Weights of a small multi-label image tagger: norm rmsnorm, layers 8.
Rows from block 5 of a small multi-label image tagger, named by matrix and row number. Rows with one number belong to one neuron. Each number is 50 + 15 x the weight over its row's rms, rounded and kept within 0 to 99. All counts start at 0.
After each neuron's rows are labels from the 100 images, of 14976, where the neuron reaches its highest value: "lies over" is the class under the peak; "top examples" is what is common among them. Only what is clearly more common there than usual is listed. The data: drawn branching plants. In brackets: how many of the 100.
# fc1: MLP up (model.blocks.5.mlp.fc1.weight, 1536x384), inputs 320-383
# fc2: MLP down (model.blocks.5.mlp.fc2.weight, 384x1536, transposed), outputs 320-383

fc1.153:41 47 44 41 46 49 54 49 65 48 44 47 51 57 33 50 47 42 45 48 50 65 55 49 39 53 45 49 53 45 67 45 00 15 55 51 49 46 48 57 52 62 50 46 48 72 57 47 50 72 46 74 77 53 50 48 69 46 59 48 57 44 55 50
fc2.153:79 51 57 41 51 48 63 55 57 49 52 52 96 23 54 47 46 48 51 49 48 40 52 46 53 47 55 50 44 65 60 62 48 55 48 50 50 47 49 49 49 49 37 42 56 45 53 48 59 50 46 62 50 39 39 50 50 55 58 65 49 49 47 47
lies over: foliage (45)
top examples: autumn leaves (49); wide (41)

fc1.527:47 55 58 39 39 53 44 55 44 48 40 65 71 57 43 57 44 60 39 42 71 61 50 62 44 42 70 47 45 39 54 73 54 64 35 51 60 57 45 53 41 42 45 50 52 38 51 48 50 67 38 64 71 56 37 59 39 45 49 47 53 67 51 52
fc2.527:66 54 47 87 48 47 51 49 53 52 34 56 47 60 74 53 22 52 33 58 48 44 49 52 50 16 62 68 53 50 45 53 47 36 55 53 62 50 66 52 58 49 61 85 67 34 61 52 52 32 56 57 54 72 69 38 51 66 46 39 54 56 40 48
lies over: wood (37)
top examples: bare (48); wide (37)

fc1.685:59 50 42 23 99 48 56 58 52 53 51 50 56 52 35 44 51 89 53 47 47 53 50 44 51 70 43 37 47 51 52 32 52 63 50 50 39 52 67 51 49 40 42 51 59 63 46 49 57 48 51 44 68 59 38 48 50 48 44 42 48 35 47 44
fc2.685:44 39 46 38 50 49 69 29 16 29 49 50 83 53 51 55 64 63 43 39 61 52 51 61 72 41 37 58 41 59 53 61 35 53 48 44 48 52 36 61 47 38 57 54 49 38 47 51 50 53 31 54 47 48 53 47 42 59 63 24 69 49 57 61
lies over: foliage (71)
top examples: autumn leaves (66); leaning right (48)

fc1.63:99 47 38 47 59 70 59 30 51 45 85 51 85 49 49 46 51 52 47 56 48 65 46 49 40 56 40 38 53 51 56 24 45 58 49 51 59 53 50 64 48 52 72 43 44 50 66 54 63 55 39 46 30 34 51 64 70 48 48 46 51 80 31 28
fc2.63:50 43 46 48 46 05 48 47 99 49 35 56 55 50 50 45 34 50 34 36 57 58 29 57 53 50 49 43 50 99 54 50 74 64 55 74 56 57 82 58 47 42 51 46 51 51 54 58 47 12 51 50 53 52 48 57 53 60 50 79 93 68 50 99
lies over: foliage (64)
top examples: wide (42)

fc1.550:48 46 56 35 53 48 49 33 62 37 39 59 38 53 42 58 56 49 60 44 47 22 30 52 69 71 50 60 51 53 63 61 36 46 54 49 52 42 45 53 35 40 57 49 54 91 00 46 53 49 45 63 45 02 35 43 51 45 54 54 49 42 40 59
fc2.550:51 62 51 41 41 37 31 53 49 39 32 47 62 38 44 51 24 44 55 64 50 35 51 49 47 47 50 45 57 83 32 51 52 86 26 50 50 50 36 51 50 55 79 56 59 84 46 59 58 44 55 56 34 46 47 50 49 46 50 49 57 42 01 61
lies over: wood (38)
top examples: two-way forks (84); narrow (48)

fc1.278:56 50 39 03 49 45 51 54 49 38 62 47 55 76 49 53 49 26 46 52 55 51 62 54 56 52 43 49 55 45 60 51 47 39 67 47 44 54 54 55 38 50 48 51 99 58 47 32 50 50 41 47 45 51 43 57 51 69 43 39 51 50 72 49
fc2.278:48 40 54 41 50 56 54 52 66 52 65 52 48 50 55 59 60 48 32 46 61 43 43 56 52 51 55 42 58 64 34 55 61 00 25 40 76 50 50 46 50 54 48 52 51 63 51 50 48 63 51 73 51 85 44 52 57 68 15 56 52 53 65 51
lies over: wood (33)
top examples: red berries (45)

fc1.112:56 56 59 71 47 50 38 51 44 44 65 49 33 50 39 49 48 51 45 51 50 57 47 76 39 46 42 53 53 51 42 44 53 49 18 61 54 26 62 51 43 51 30 60 58 22 42 45 61 33 47 54 45 49 48 93 54 41 50 50 49 00 54 61
fc2.112:51 50 51 49 51 61 47 43 51 29 37 32 49 43 58 43 51 54 39 57 43 54 61 61 47 53 31 50 38 45 47 50 49 39 48 50 29 55 48 56 37 51 42 42 55 33 32 59 58 50 52 55 59 46 31 50 50 13 68 48 75 49 50 48
lies over: wood (39)
top examples: three-way forks (91); leaning right (86)

fc1.298:45 43 67 71 47 49 29 46 51 54 48 51 39 46 78 46 64 48 41 51 32 51 54 50 46 65 63 53 50 54 49 51 50 50 52 59 59 55 54 49 50 51 52 42 38 57 49 00 71 44 46 51 52 44 53 53 30 47 68 56 49 47 54 47
fc2.298:84 53 58 26 49 34 50 32 32 62 44 49 35 57 61 61 60 57 34 40 40 18 46 50 37 32 55 55 51 55 51 45 54 32 53 50 33 49 30 22 44 79 49 52 53 59 45 70 55 00 56 51 97 50 50 47 46 61 48 35 41 35 45 36
lies over: foliage (47)
top examples: pink blossoms (85); two-way forks (82); drooping (75)

fc1.147:52 50 48 48 65 50 47 55 50 45 55 45 40 44 50 39 17 50 50 51 50 48 46 44 44 51 62 34 56 53 46 50 52 71 99 50 49 19 50 50 49 55 48 50 53 66 56 45 50 47 50 52 56 51 56 49 50 53 56 48 50 58 61 46
fc2.147:44 42 48 36 54 16 46 57 50 46 49 54 82 53 61 55 50 51 52 54 50 49 55 38 64 53 54 51 59 54 49 59 86 43 54 39 53 42 61 45 51 61 43 57 63 54 46 75 58 51 46 66 57 43 55 46 53 35 52 40 42 54 28 61
lies over: wood (71)
top examples: narrow (37)